python train.py --model="image classifier" --dataset="gratings and oriented noise at many angles and scales" --train_examples=197500 --image_size=24 --crop_scale_min=1 --horizontal_flip=false --targets=["angle"] --num_classes=12 --arch="resnet" --norm="groupnorm" --activation="relu" --weight_standardization=false --depths=[4, 4, 4] --kernel_size=3 --stem="deep" --avg_pool_shortcut=true --widths=[48, 64, 96] --label_smoothing=0.05 --loss="cross_entropy" --init="small_normal" --residual_init="none" --optimizer="soap" --beta2=0.99 --lr=0.0035 --beta1=0.95 --shampoo_beta=0.99 --eps=1e-08 --precondition_frequency=50 --max_precond_dim=1536 --merge_dims=false --one_sided=true --adamw_lr_other_params=0.00093 --grad_clip=1.0 --steps=16400 --batch_size=128 --epochs=10.6 --lr_schedule="linear" --final_lr_fraction=0.1 --warmup_steps=820 --weight_decay=0.04 --adamw_weight_decay_other_params=0.05
Rows from block 9 of a small image classifier, named by matrix and row number. Rows with one number belong to one channel. Each number is 128 + 32 x the weight over its row's rms, rounded and kept within 0 to 255. All counts start at 0. Numbers have three digits each. After the name is the row's rms in percent of the matrix's.
After each channel's rows are labels from the 100 images, of 14976, where the channel reaches its highest value: "top examples" is what is common among them. Only what is clearly more common there than usual is listed. The data: gratings and oriented noise at many angles and scales. In brackets: how many of the 100.
# convs0: first 3x3 conv (model.blocks.9.convs.0.weight, 96x96x3x3, each kernel summed), inputs 48-95
# convs1: second 3x3 conv (model.blocks.9.convs.1.weight, 96x96x3x3, transposed, each kernel summed), outputs 48-95

convs0.89 100:076101136179170130100142157130157181155154121141172150154136107125183127116125098119142089209091110104140052098106120150116136138157103120161104
convs1.89 096:111084082107173093130159153105175141144117169151131146169140150059082146166147099103107168115098144160183103104150083181108099081161139170018111
top examples: stripes at 90 degrees (94); windowed patch (93)

convs0.9 108:123165123116087092149098143113076160138166106108111088114102154123094108088148106085093092125194147145107148187187084096132116078084107097124110
convs1.9 103:186053128095169111045124134099110116121156138121139180105113125137106107116091121144102136158104129096142190113216129119127085081117115110113116
top examples: stripes at 15 degrees (100); windowed patch (82)

convs0.73 085:122110111138138057105104163109110148146112159145103208114208103146127124111175073129189155121134063098134146102069151094101097118137111158172082
convs1.73 071:144138123091100105137104123153136124142161127141120135094125128172155089066126140143099115178165167158143154130093098188109195188085149049159177
top examples: windowed patch (47); stripes at 60 degrees (44); stripes at 30 degrees (39)

convs0.39 078:207128127075100022140125153073083146089106110132114154098229121161107092133141124136161150122129098102093110129105109097105109087135156172112091
convs1.39 102:088167153143061093136133086204164114160164055123116119119145137146185135119099109145122137138143151105126216107131161130131071142052191148125130
top examples: stripes at 120 degrees (99); windowed patch (61)

convs0.61 061:118127069126111074114116211110078146100082183104146148132129143114154171119107085152167139128135057124151118127121185147147119208127104079152139
convs1.61 076:123076078090162139125106158075120210081135126156120145090179159153173104125148169177154150135148162126137116171086113168124164178145110092140190
top examples: stripes at 60 degrees (100); windowed patch (69)

convs0.81 140:115159133123089169123149092103109051100090109133156056134099104116129159086111114161122099060109169232075106103096133102178197076119093092077157
convs1.81 123:098127106132135171106071179148111144082116131106085117088111107203146159100138114090077123130148156200113108116201093150089166149181111103117083
top examples: stripes at 60 degrees (50); stripes at 165 degrees (50); windowed patch (36)

convs0.88 106:058153104129178094100170207140063185162127116103131231104160126135137141120129102142183203136108128085112132146121145164117129135093082140188124
convs1.88 087:108079207086115109103167156133126108147186190237129159169134102099156155112136156129166121126163194095155168093111085126126131095104182120119130
top examples: windowed patch (70); stripes at 120 degrees (68)

convs0.8 085:097129129178163134108099109108132145091142118135162080128111073123117115128108132124139096147131103059158137102122158102083131089130221072090108
convs1.8 089:136153100137156149186124067100112102171140096118140131133146113110072114219127101136124190103108074109154168124128128109129105165111094166096152
top examples: stripes at 0 degrees (87); windowed patch (49); very coarse (45)

convs0.82 117:106103125144092098111121104199121106165108088141094113112124098139161092124144114128094122085117119129103127092116139188106133083189074098103098
convs1.82 124:152124129154111148101152096019130139162108159138115105148118184039094109139135152146211096111127083132097090138116102136165142125142116111137129
top examples: stripes at 30 degrees (49); stripes at 135 degrees (32)

convs0.51 079:092124118181144122093166143127087170153108098081098112130117148190193125138147111154157132141106135133126065094140132135128148148178094154117107
convs1.51 105:108110122143101102123159097068138147186145163142142117147102153065119102139146155116192107131090098129118103108090104177161132107157132084121111
top examples: stripes at 30 degrees (100)

convs0.92 104:142149081105110115157127133097163107131113168131148124098128121123090144124151105132126114126169121081084200129102139100076156153151196087093097
convs1.92 094:149171135143080102123133095212135128108182109116134129111153143184112073138120115151099132142136134136131211093156116101103125197062144114145147
top examples: windowed patch (70); stripes at 15 degrees (65); very coarse (50)

convs0.38 095:124151105145129095135181131071123188078046101137112138110206108098143128125118146168213095113117130133052099116104134110123085111104094077145151
convs1.38 087:116112176125179099073157115104141111162080141115120166131149164088171122134177157208213117149084134059107117167147141125178092070108120139154159
top examples: stripes at 75 degrees (71); filtered noise (41); windowed patch (35)

convs0.69 080:176193117136092113164103177094124173101121096113145164116150103101070139090185129089106121147198119095131131196159070092119115116130138135154097
convs1.69 101:182042142088136124101155177144128135112192116116151151110136081142103109089078154104112108164091124125155217095215147097117127099128130105107128
top examples: stripes at 15 degrees (98); windowed patch (39)

convs0.5 084:123142089061089099071109115109088063137110135128128141108133096169168129125139121129126155114163119115091134133078139163077124127119148106137091
convs1.5 083:118074128079149138102125137161103104127167131102131115138107070101151145126132111163080119179091123042125132177115119146135063109125109145101120
top examples: stripes at 75 degrees (89); windowed patch (60)

convs0.76 078:073110107183174128081137118125110179158122092149152191157118140089113083134120123156123094138093101062126127080105166104107119091122090086098071
convs1.76 082:105127084107181142143108126071219131178079150146135126119129131081114175187117085118146178116083123125179175129148085141094106106152129170024126
top examples: stripes at 90 degrees (100); windowed patch (58)

convs0.83 086:100148088141151174093095106091169106108109136126136178061125133118102137146083091109092105075104111132093135107109091093075134142086105115077126
convs1.83 087:102114109124118174128112183127107110158151175097126170100125142092169074136115131144255151121096102118153088151104092197094151107201084064112144
top examples: stripes at 60 degrees (58); very coarse (48); filtered noise (45)

convs0.32 121:097101137116158184123101121154118086102121122098161087172101117119115135139107143075085121188092110102158088142172078087143136154130123088110146
convs1.32 116:113130092148170105146128096062146127172123126120136133143095179127040113194133118116111160103117116127183077126085132145153101124142128191051124
top examples: stripes at 90 degrees (100); windowed patch (75)

convs0.26 097:122089161097111101129135099127104092134149140079051102141093063119164107091093143106085072112153118098158153098079123181113106108130102171142109
convs1.26 105:157103088168111110139123120039114127194097155150137111129109171067106126111136129116197131108138089115116121119162112106102106135129143138144077
top examples: stripes at 30 degrees (100); windowed patch (52)

convs0.10 102:117103172106052107124128111157095148095148090114090163118145200129161131151127136126119143108093165110109090148156111132110098153127073113100076
convs1.10 098:126117142153130117086130126054124107218087175152123130126127188067120105120169140165166104132101129091083069124145139163154075086125136117124125
top examples: stripes at 30 degrees (82); windowed patch (81)

convs0.75 065:163170098129138063110124154102151159039076115122130114114122169120116148158141087166163158122124137136103062162126097092136098153122132137109134
convs1.75 064:130133125142196104122138147133139113140189157174092133140137136060167129168140108233181098092077091037121187100148078107116074147117172108134106
top examples: windowed patch (54); stripes at 75 degrees (36)

convs0.84 094:089130079155124098073139122181104125104065081127136102122123112141148116151180086162134127125096105141105093087136135112133152086193069116138109
convs1.84 124:121133120121120145122187108058146142173130127104123115144090171087108114146143183137192101100149088140172088129071121136212151118146092127126168
top examples: stripes at 135 degrees (100); windowed patch (50)

convs0.21 083:084097140143114122078158126153105136140148134132098137122119151125135106113138116187160153131064160164135098082084154078148186045149081184124142
convs1.21 081:139134053114124096154130132104145061119119105105205138121120111137076154163151142070049166076132133097146189147148187102105140172128106086186124
top examples: stripes at 90 degrees (87); windowed patch (38)

convs0.49 129:109114127156157185147091112127133118156145136101120053146095098123132104164104110134081084156133118051155204129081165120115104134084219127124072
convs1.49 101:105200101168166113193114090106116096130117108120177125127154145109084106229129080114136160074114079105119125127098136133121108176118121144138119
top examples: stripes at 0 degrees (100); windowed patch (94)

convs0.58 097:165145135091128106130117169108084172100155108106141082168117078107120172063132148132151118188107106161175108171104143112195077187082096190167155
convs1.58 096:093097090121139149110094175100124129110139107138164140103107074196089162132148130071083182107133135175181074157196136142075117085195136136107092
top examples: stripes at 90 degrees (93); windowed patch (67)

convs0.66 105:142120205113125053156118145100156106083147111159113099108185152107142133096113218097103105129160109106163129116110131117104051102151203093115149
convs1.66 116:168111092141094118145141117087138146155146108106124119103115159209110171074140178142113139131198148123119105112134201056117134149113158161143102
top examples: stripes at 45 degrees (100); coarse (40)

convs0.13 078:117188127127158064101134093128099178137123078121123120139160064129094148119117122111135141143136126122139147150144097109125026104099101102213129
convs1.13 091:162073112082151098113132121121140164124253153135163186126119101121155110104088115135122140146095181105148192106168100150135084084125106112140133
top examples: stripes at 75 degrees (91); windowed patch (72)

convs0.79 101:174073096124096142137151084082193101165121180191112125091190119108114120134142124161157095095107116074095111064064117117079124129156177135109124
convs1.79 094:143179187164077098138126112229130095137138120109153169106149168183128129137075116134103112120130140122132199119119124112116113164041171118155128
top examples: stripes at 120 degrees (76); windowed patch (44)

convs0.24 070:174096127162172098100098158118091231134118134079091135109091142128155119091137094115182124152119135107135145112127074124103119135127097171141073
convs1.24 078:063084080104131115125136197150080112114163128115118120078112049120144142105149101098141154111110106130163134169099153088058123129143131134141132
top examples: stripes at 45 degrees (53); windowed patch (48); very coarse (48)

convs0.4 072:123116088166185057086127142095155082109116155174129147124134131116123134124137050145172146096136133087111139076051131079091185081153081096153072
convs1.4 088:123077093096082195087150186153068125081137113094115114124147158160179119086165131157062138112188167164117104080123121159057168189168107091115153
top examples: stripes at 60 degrees (89); windowed patch (45); filtered noise (37)

convs0.90 104:117134191119150100104108175108086097114108119122136139077186098144125127122123213112134135084132093144153108127140144114125086124106125103082190
convs1.90 115:159114087143137120146101118043140111157122124142112121131093122175088205106146169132118126138174113130101100115167181039131126113146107164130077
top examples: stripes at 45 degrees (100); windowed patch (79)

convs0.22 067:090130072073170112096119184123055128100112069102114073119134154121158125116098119197133098111099094119119113109126127126108135189115081090130058
convs1.22 082:149095112137148102139085140125122184137124112170124161145113087145131228127143186114123127129191132147086104087155165056094133110132133215120109
top examples: stripes at 45 degrees (95); windowed patch (45); very coarse (42)

convs0.91 080:121135055050148069113168136115138161147071138133105188132143140140128084120137071160202131153108130124100138116086163079105185111143153149157129
convs1.91 077:092210107108071106175126118197186150115141126168107135153155132135194111225149113142142153136129112112086167103074110157126159143115161100162152
top examples: stripes at 0 degrees (97); windowed patch (82); very coarse (43)

convs0.2 115:089105142134141214129086144117092089119106122101167150132118111136121125171085150073076130136102129111155084089137079116111138145124170103097104
convs1.2 131:114170119194133141187128093079123123139122124124171128116120156147084065199123085110147167093120121141140085140066131126131104164130101168118133
top examples: stripes at 0 degrees (99)

convs0.74 118:114101149131190092109100213091140106088108114074126118144136100131136097123100203095108137130125079102146109129152103131122115125106118043093153
convs1.74 131:161096078160157105148145126033125095154121109121122114122108133144056192118148170133101136106170126118117092118129199056136113121145114189121103
top examples: stripes at 45 degrees (100); windowed patch (76)

convs0.52 108:140162134171047120130122141110099158107098107120132130094156107149152150143183149109092144110166100112135124150146118092105076167137130136104090
convs1.52 096:187120117104110114133163092124133146124138145139164160143118137080099075111134143111158144167106107151099204119182079169123152107147116090147137
top examples: stripes at 30 degrees (80); windowed patch (80); very coarse (42)

convs0.34 134:135161054149098135164095119111162123128141119117168113112119101063065122090146047081097094138194120101075160154168118070086117114131161121088081
convs1.34 144:199066159111113113080145127164128111091174116107126175120116109161094125071055147137110129157101133120135229115191107105124116119101133118145129
top examples: stripes at 15 degrees (93); windowed patch (37)

convs0.80 075:208092098103117078132130156098132142116107109109119161116122084109135150110183118119190112078127087125120096092071131095133100091143108160132138
convs1.80 083:081102168126099145112065212200121155095128126119111135105126085182174188073118128084089131132119147178139112141187139137083112101156169120118073
top examples: windowed patch (55); stripes at 120 degrees (54); stripes at 105 degrees (43)

convs0.43 117:122135138119082123112080098150109102195166103090151121083116141143153109125141115062109080106197135096115167124153151143089106125123155053120109
convs1.43 111:181115115155106143110140086038107110167142152170149138150107163041076081111104145138199112138100090135093173132188095145148121109158103110119125
top examples: stripes at 30 degrees (98); windowed patch (72)

convs0.25 082:111128124189179106098128154100070200177186158141084113128178173175151111130148127137101120138131124099134162087091120081121137139123103124141081
convs1.25 073:086163122135101106146111140143077091168129127144098151134091060134174136116131124088158140130105128145166206120123081184109131086122191096104079
top examples: stripes at 30 degrees (98); windowed patch (41)

convs0.36 125:128117146055144103117106167111104155121091130075111135124165137175148126117109186143134141094088109108146100111088181108113119170125118090132163
convs1.36 108:157123093148133113167107127047118175161139109127127128120121121137103181106156204132135117123169118122089136107115211050117130113150118187145110
top examples: stripes at 45 degrees (99); windowed patch (81)

convs0.31 104:132105118108124040153108134149164093124188164101091066122093208117127103090105115122068092124127144123145136168109148130112086151099105147109094
convs1.31 099:135108156142129154044136112047120126129027128110093105127139182101151101125137098196121120167106131034110101153163105125131103120100128120140130
top examples: stripes at 75 degrees (99); windowed patch (61)

convs0.53 101:102100108104129098065094137145112113156121113113101169138158117120114078137151156114118125123113108112094078097152107051124134144137065095154123
convs1.53 109:125133117137121131124186107058144150189151164146112128163087168115082159147140197125158121112168102135137116122058166090210129088133113154120141
top examples: stripes at 135 degrees (99); windowed patch (72)